python train.py --crop_scale_min=1 --horizontal_flip=true --encoder_depths=[9, 9, 9, 9] --fusion_encoder_norm_position="pre" --fusion_encoder_parallel_block=true --fusion_encoder_cross_attention_every=1 --optimizer="soap" --one_sided=false --adamw_lr_other_params=0.0016 --ema_decay=0.99 --final_lr_fraction=0 --adamw_weight_decay_other_params=0
Rows from block 16 of the image encoder of a small model that answers yes/no questions on an image's attributes, named by matrix and row number. Rows with one number belong to one channel. Each number is 500 + 40 x the weight over its row's rms, rounded and kept within 0 to 999. All counts start at 0. Numbers have three digits each.
After each channel's rows are labels from the 100 images, of 14976, where the channel reaches its highest value: "patch colour" is the nearest of a few named colours to the mean colour under the peak; "strongest on" is what is common among them. Only what is clearly more common there than usual is listed. The data: rendered made-up planets.
# conv1: bottleneck pointwise conv (encoder.blocks.17.conv1.weight, 64x224x1x1), inputs 0-223
# conv2: growth 3x3 conv (encoder.blocks.17.conv2.weight, 16x64x3x3, transposed), outputs 0-15, a 3x3 kernel for each

conv1.25:495559466489537611493572387562522503471526460490535527516550470511482420537478506472572483460468516544538493619591548441504518507487509560516503555529531606534492459576462474543516477450482487542511429471478426557428487558454498516513493509525440496475508533494468616464507537495493497457513526478486501473450539478458477480512466481487543538479499455501516515473510560491476474546465538482542530471514572486479537497512597437554476481441478517591417499543513527503487486553506434546522431494480529491539466481492450526494510465517458493511507556499546460463476476443585523482469492515523446516425546452487521488508452513473513525507469440523510584432527467469520514527457
conv2.25:546456513458487528469496451426591529481430642505445555588510566487427517560472451503539431500515482531541513500467466520589495457476550509484473527469497464472549481491461474536532529521484509468476468468501484530501467510478480467524460457559444506431505504503439479482513502470460473544561471491439578521487482422473516535499555475474510497481475502428508391545498541518427486497508529493484509548453570552510498476508509517501419
patch colour: white; pink
strongest on: polar caps; desert world; gibbous

conv1.46:550462517495512514500448444528485492544516510460461554488466558478514518508484446490528530522470430480500586545519623469552515489505574514423487495565559467484612541535550460478483536524435560516528496532594477579486519494519472471527487524441477457475545457481448542544560487441551591479507557534468498574511514485512488505437496509562480489476378456537514502500483484517490447486518497564562469521524565482469457526473493469471480542512494513480513493501485447524563534509484490535493501476525484478523492480499546441544497482465533523441525411505547584534569485448529488615504515474524472489516497490524524469544535514567505554478496556531421567518498416468424455509469
conv2.46:514487508465464455542522514556513542497414521533523549448471496597594492464504487466490468493503494520535526493434537518489512437500500440524491518478414465515601488456403516489521524515527503533524511546576536492467506564479481494482491444539596513433507548468448458505511506483532458548490481433453500552509505509527503459536546598517444553457487527489516461474546492440500425520505462514452517502464489478505650512461533491501506
patch colour: grey; brown
strongest on: polar caps; lava world; desert world

conv1.36:521485514496474531472434500508490463535503546500463533552568539418504503441506568490482514477465526508553550513436484501544477515485561524524455423484508546563507441556477469512569440451498473485535572522579443492485556554500462513514512451467524554465465509519533449505469497517505494529507520504451524555577465563491509513510464515505531511452499444529526464557442438555480400498474587516497497547608532512534369465521594522537493484545428530474552523526533461483522470489464493500449497462481477467523475482482585515406457481522587534515514546492440530482495527459561507481522474484507398489530506549540496520503460389515468547529459460462508463462539462514506475454484
conv2.36:537446595457487455487502481530409422522482428548529499448558466506505479461479497437506498494519463469501422464448423467473461518517524501440517536532466441459492492534459538487460464472498497512569545508530527455472432464515486525456575566561576507503502556457514425518575414519425460570500498498502529485556482460500455490543506459452542486460535531493484466471508478569508492499509391524517531448508428479508486474513480512469466
patch colour: brown
strongest on: polar caps

conv1.55:440473457501488466486523512477453534438462484543472511506475521547529477480463580499556453497464532550522515559476546437466497553517483476428508542446469572444506479511445452507507479495518477492550470534485475480469560511572504500415496597480574491517441518545484484473470491484481524475478497529423466513541432464507542507536398439526551542586540586489442531508443494530484527551502495503460484512444459511505514455457479550481533477550503490569562517476531472474542442518475492515378457481466546525515488435508493528478518473464517433500513436510577470466527434480488548580479518502437419565452443443499513564514509428466451549471547476436480536506503475459547540473450
conv2.55:458505436508508489460506553592487449494529510513503523482502456475488520502461494481413417436503502516525581499532515572578551433413488457587493501556466413461487536524489465496481510561511495438510531460509540468525527585473464474516505440499469411522518451545469574442490470585475503465477481492494544410510531491480513407529463461511525479477461489496473464535474451508519489473509530449507424488446445505539509518483515429517507
patch colour: white
strongest on: polar caps; desert world

conv1.50:519510491504498470525436512485472455463439530451555536434483465438523593469513520547490512451468460490492507514538451487501475537427522455497543557528535580426472499519520527472523439483531532591519563476452462457501503504538513465562482490558468548434490524546415518480507502539448475518447478499426479482533518504515488423449505483484514483411538531496461425544485469460537478497441545452475525569549549518427531496516460489475479489448527507446517495515530422533512441500523456523533451492467504494551502460519529456527519475485508459553557468513516504446457486499508459525505521467423561489585563422500428571513555436423462509436495469496542398470514462476540506467400
conv2.50:475491483466570439439567514441562491537555472558528516532473492489529564424475525484475489495475502517465463463507517523544556530477531519527523495520477486492501449572515524487484529490518500494517540565516533515569437475514501507494549583467505455474445477465465432551568578470471462493463539457544471441500486537507476491515519501540501448480583445393463528550566485531493472576446541440559461506566409488521496543439551558516523
patch colour: brown
strongest on: cloud-covered world; cracked ice world

conv1.24:445517474519469595469557502434563554503491445511466524478498450438431479613511482569514508511553486454507577569455532433491568449481469484472437471450516517476395515436451503411536452494571513527547472462532588521527555444563456576473620496511490524530531505498537535469509502531441524516537494461539495645459489544506527490450468510501462501555480515478474484495532520487591490525470470451461511507510391510475525477527521502514469518548561450519464520522468481532458492568490498551436494518467481522511496459473525490527519501507505506476461501513506526543491482483491470523519543544495523485522467462451510524426467502485543463516457488449490491497477551518497612478529
conv2.24:487530522474460494544471479564524486460493614503473469506490541512464512565500492497523527464502492467506588557561496486467500491423499492509516402485479473524487552425544485451480449519573514452442541490471458471471532504534565426454414528502551572536576517539487458432451547471482467447458534503533428518535448485426510465498453513540492522428511523520505434518460528517507523510449556550449476555524462522508481437493420507500517
patch colour: brown
strongest on: lava world; full

conv1.3:564571439502516514493424468582494512545476535557474478551511482500513480486547517427446487496442515449456507499479490513427448494446468538519484437543471498541480467507474506529494437459543471502613483454534468527474479539446540479489580584482432418611405488493515481465556499498447404467592527496566495511488391412467458517529513553443516473520501495505465590489534502476499521489489496501497452497556479493488571438527502403466465457502536461516524462540483486514519500551455574487531494446480481507519476460475513535564523487470580528484445511523435544481568565496505480519494487458460513505546513451495514562477450487502486477502493491484517528511561535483502457490441
conv2.3:530478542495530520450423535555453562505470513569487445520582539486501542467475480567455545484436566463422520521436520525479504533548544486495439449538500489461504508462491510472548534504456554536441461435542484514480480459475434542493618457516449482480497526555525452503478449458510500498502463510492554528489525445543531485536461452470567544580524435517513504434508527487479502485485494564525453463583552499588530521475535470464450
patch colour: brown
strongest on: desert world

conv1.60:426473561507566473515495554514588503492503466514476444493496505546568545525496485469481437454598486477531518550542456453510436400472516431511528438453509467467503466423490463527494460455494484575486471528481500432503532508605475507524545560480496554473475478523545500518557518514495474459498484472501482502477471505467512503486538492533514527537418430464514445506496563467504653495494490487509473419477554498486466593552519505494462433475518451495476513507488485518472521572476522554475542499499493456495519376467490486548518513479483496519483614567454510494514481504513493486523517487500468445512565484463502546526501470512511460509475490456456448409522481480463354515500
conv2.60:480421534546465449602490494500531524487533554512496381488516517485505481547479470501507447509503486451459489470487527467465527530433538514499631499523475495458471497503479454582587485508497526457531455527492465494389471476493513479497519489554499441541539415495459479510477431508495491500534480496474503570546496502532469493443575480453482489494477503529567546489447530570528471529476541475534523469461437512559487415471569503533577
patch colour: white
strongest on: cracked ice world

conv1.57:548488534529504536538441460429554473491523501484470528523482500517539509571498537554485510508420553514486518614490488507505597444490520526536514460427510501476444512440513564512492462436516469496562420504523539549457509482532493513535534475440539440498482471496555442525579490563518465494462533473527482502460554588516524456617494466511417507514543549471490477421544478511565475541459493529507568514547510491535508480506613468532430513501488474489442478571553492499483493568428489514479538513475501521511464425502454448470487503504492572504473575481514449428471491523448535489489498546527480507492492492482468470523529472423534539402533484527545481431449541507511543548573
conv2.57:496517497528419529467512458422555557482445585449487486507493550479459502550495508531554530506519499508500476534531529445468501560404495493477490448528515477511466451430471429556527550485520509483487538498459466475479540473454500440430410632527540525503574475465448498530450519453442493440513530494479484559479502501542482472483506438459493492471548591469491478503451526568550494441519542520489395529496456539496467516486494504463484
patch colour: grey
strongest on: ocean world

conv1.31:574499532479444506499500489483430482477458475507473566521479483498495498436534512486466553570452457485527509552527494497489540471504512439496537494508534498460512564571509584535476487488556486510532469548477498514554422595471532472529428506502515475598529538586448444499519525524541524498531510524434515523512499476486475511526522506531460562465378427464487490579532453488497468433566545530555468442480486503450408527500428453509528496494508446569437491522504447476502480511520483510497542566488505443528547412491509381499536491524467547491496473526525524458542498582508511492498489516578473460469498545579500545433554514459491479569505438568539469459530530506554548512458
conv2.31:483488523486491487421516536518517525545498441492484562588487512546485543482490562486527556460380507534502530436438435515480545521516470488426493532532483502505557536519489461484511456474448574469448454491549580486502502547483498441538522442427519503448509526413504530458510520472500487574459486486440517579422435547463515532480540527485504474514519500497537405481550493490494513467470486503539483429569462433469577522517508561503479
patch colour: grey; brown
strongest on: polar caps; desert world

conv1.6:550506492501500517507503444475597472464487513430443456503481506530458459403516449493515436495458473499523566500456548454528541505592524521458536476517420495500549504493471498539465559481420445583463560537489520550549510516527508481473529527505501524501480484390455439488564474497530528514437525493388477535491495545481543544473442528462567498558486446550545521446557536529497501532546496517612499495491549476437515480507544497560514528535552551572460442529482503538547506502492487459486460432484478551518511502538438455481507524490493485520484524622483489443560543428453471468500510528482496481436465511543460533419476456493498475546460507572487570536511514535513472497454
conv2.6:520530456517474494429482555466558565517506477496424468536487494533527434447529466455512458417504511460549550516443451499583454495525518527463427538512413515446453508523430484507556500502490516461456516448559511435594458487490518479550575495446499551450451565509514479483425497546478534494503456502492472553549462542463513539514506505484421530493497477455535510465480581530471453549513491482488512485493494595550591524505479473467466
patch colour: grey
strongest on: polar caps; desert world

conv1.10:509583497552558453515519546546493482574526567455478495479552532544499519489481495534475512539571527503488525539500487487482561521514567451515412526494501489473468475496484553525475520538493408464503538497499511482547500501396511567450485434497430543512568511526556477518469442516467455482435456452587502429479479425526471495558511536471511496488526516525504550508485486467418496480451494507527434509526468516550530473461437433488566486497443518449557485487570476470443507523472462483483509517508536519517484644470496539452581421538478450533535436549452480495483543497484484526522472492464408460448574486450456523451509538554461481529555425471460562542513542494480480539519
conv2.10:538446517448467524529485465495416525486567463485436601431460484482556470527515518524497530527563427495505449481526478443454451535511507531473486532565459473437540427431483522478487530454488441510517483485522403478548516487507464509511525470451473453451556474481536530558550495461513442549520494465509508504551494513490475481480490518492511519471533549567440518487526457548498587491508527471475442470541654455502478513528440461497444
patch colour: brown
strongest on: desert world

conv1.30:564482380504537539453505491482594547397552476441524487517559531566520460527470481476508483502564475530423508510489517525477448492470486502523582559487545543531453509439423525496540482468468472463485466464554567498474549460462422568481584376515514437414511496538484492446552525479494475517461472441484501485571499524451467463488492545516483448434506604573462516519544463517448539464475591468494534492488471456510524482555520543488463514524497459530521514508455491485552477544432573488537472431567495512489556494480512503444514508518490513524520463516438481450525469495479497533541481513489506487504499550479482495539494496580485490451532512471461586478493487440452552455520
conv2.30:480501538501503530516513457555478538482473532512463454495476484463462505534535485571506467543402527458599509484537515547518480519418520452437461504536569528413511419502456517510503513413531474487513555528486460483515529509553522512517463469424476475472453577530465469481565469468456486509537466486498444508467542451515430533491413474485523495520581437488574490555538460463523531470585521475518440505435497451505493570539473508454444
patch colour: brown
strongest on: lava world

conv1.9:493454469478483489476499508580462561487501475489447514509451539430507420509516565531446491527456523430493537573501614486473483445516470432484541438504543485489494501485494498594510508540446440494564515477527499552421522454526540443459472529558568479476435525489555503534548475590485533545541525509528475529524463443480496468523518552473460616534472527472476513501474430509577476501503443471496572518479533487501460549471538505537525474517482479543432456499498546539485462513577520510438470575480451434542469502453460553462425497548502566513470503457546482448520428533551452551502544491485510474551489469504496535486535503511520473517497411614521498487524506529488479470424
conv2.9:472523505511511473499493459565553543486470463433463505528492564531418458452478444385536560519489468534485479491479485517481497505454436523544499533447437440455553505471535456428498525463491559503465507484523468520502466506518622480516493486502489524435539471530494520489526540534530412560492426543474542525476453504530467535498573487423457525494473446466528405512533547474561432429518468481503508538475455542505556517506557460455478
patch colour: grey; pink
strongest on: polar caps; gibbous; desert world

conv1.17:458495470509480545488564554515495553451537483510527507520464529543544582538476494539491452523563469454507621503523516454456526542460493460524509472494494556479497495510520422449514578511533505509550512502510535517534477558612518460506455469468497450528521493524513663528473406543518517451469468501630458533519480433492461531478443573495524508519491536532465554482487470492447528467550517494559422453461527414524467415502489527502530519505517545519442461540483461409466518463538495527454523489424534481506576434417494484506533437549543473505501462480485520484497498522490495453503492474481505493487456504407498525524511533434500535563519484462479462485491518502469537560467
conv2.17:513537506520440489525473507509516559441473494439541563460410483595472555565487528482531437473536413505534502589469511459493558424504434458546580505424464470481530524459535522467520515491523534446568493501491471479497490545531494475423480466525518512492538464575484452402491555477460512461513507477511459517569524483494486441551502425517444517481482471529502492517493446443532481584541506513493437500496512479495456481514481599499540
patch colour: white; grey
strongest on: cracked ice world

conv1.48:458515469578519534514483401570452517454494520492601535507490456587493494500499459544479479538491548486414492516535538555498453542522499523528580472409513554541480559547472460484511466493537480464531505460532480476474462505418478520563571579529551531478503525506483521536517465484552489511500534475475438519544501516464524467527489526530480555473488514447503510510528510523508517492517494483482471552413505514453460538445494471508456439406497573461504530393473423500490451460489541520433484479501517526480485439449432531539423474456467433526489501497532508506490485512511510546481423456525520507492492576492533455464502537468392589487514459446469514598480475481393532501476
conv2.48:494504481424505446544426456499454533531468470481485514524456476556482543490435510471511528521482487478527453501508569423445550437444452562484514501544513436536468469416452488474531453508503466562520477526479494568498520542500466446537483540430509426496526481479461541449387524605503506472523464465502447506496459446514469410539537462492524534518501509423504437463514490472456512503532591484567508464436511477477475448532454519532511
patch colour: grey; brown
strongest on: polar caps; desert world

conv1.28:449507444554489493498518463424510472472490547461542514464482509567525568477536483573472461455486500454535461444513542458448556474510488476513526461474474521473472525529402451522484438524558448522460473484500557520457495554481506482549468574485514505494480531517490573481497434488563476528502498479522503474416548516513578431487459435543455523495516611493497523483529479530513553531538529501494478520499460529516541488485471509444504509436455534452525477509488427508510448522476480465498542491479518422556430489497573420540486434469447413493530460560531545439485486531523552474473550499415522536404496517475389527482490402540496557489439510560418514531483489465512553546506
conv2.28:529483454501536457505512477491484563542540434458548534478508494520538546475534524474504450509428454536549557457526525540500582522475498514581498502434425501584576562541445399527502462558526590503487443544547561521552475525494554489526552489466512388550522492515527525506503552469506490471488495526507456526547467470491486459543504525549454491493518485463492455500481484526469478538506568514481456488383481530491495437480538525552562
patch colour: brown
strongest on: polar caps; gibbous

conv1.15:506470502506492495464540458490529481522522427485510485550518549509480511503555472474528529455512513589486455484564522507527545515508445552437565560477464498579484477457426570541491574471493570534484502575480542484490529497527500510546496538597516489504556533446463472513523436465491488434506491516461530542529488411453574502505511531560565512526505531535489450496501456485443570531456434517542501480472494455511517530521475509511567511495510452502465386446519456523529451472515539482435576499472421470496471545535581601514536474503487396525501549553494485525506530463485464446575534475517551450490495489472420492440470620447470453486493477549480537521516538537451514493523
conv2.15:472455479473483560518524502421562521531456489482522502508547420452599416441495530498479516505429489442554563506482457470561472535469548542422470532512557509443508497448478538496504457515490505553569508565480470507486516489452543493516471456455504423500485525488579468486510515508571582453469492509534480504536457493494461506499472584458472534480508485489436470528585512479448510540489562480448460493397476527545549444497539525471550
patch colour: white
strongest on: polar caps; desert world

conv1.39:501615474425566476502453464574460520659490507513448429464506603577493508444452488553458500499485592525474419481558524515523465496476564503517468486532521502513465425547578446573453488602490521444514502478469519427544487478532541482452552512474392468540461514501478487491490516535434521537509524469498438508464487491515504507510489528493488501499482534509534522510483516506507522475431428517505547473549565462608544509513524465503519548500518490490525477574528497501522553493510505489537506502502481540548503474459529509545494545483505475497545493497511484478468426469525504554516473446576556484441483464547392544463557476494487402484479501507477495475536485480487514464489
conv2.39:496491520439481518526482468520496437565483486534500479496503494463507510499580435527508514526448498503477477503475531512466463574588497514501486436460496443503509435439493516526518534513468495491539541516503496522551487444409470558619551551453453516460500483512527502548421497465531480515529468527530496497476496526531465509520576429415553499443533534539537497464546408463465486486497498519468519493509654594481453467497431497529471
patch colour: grey; brown
strongest on: cloud-covered world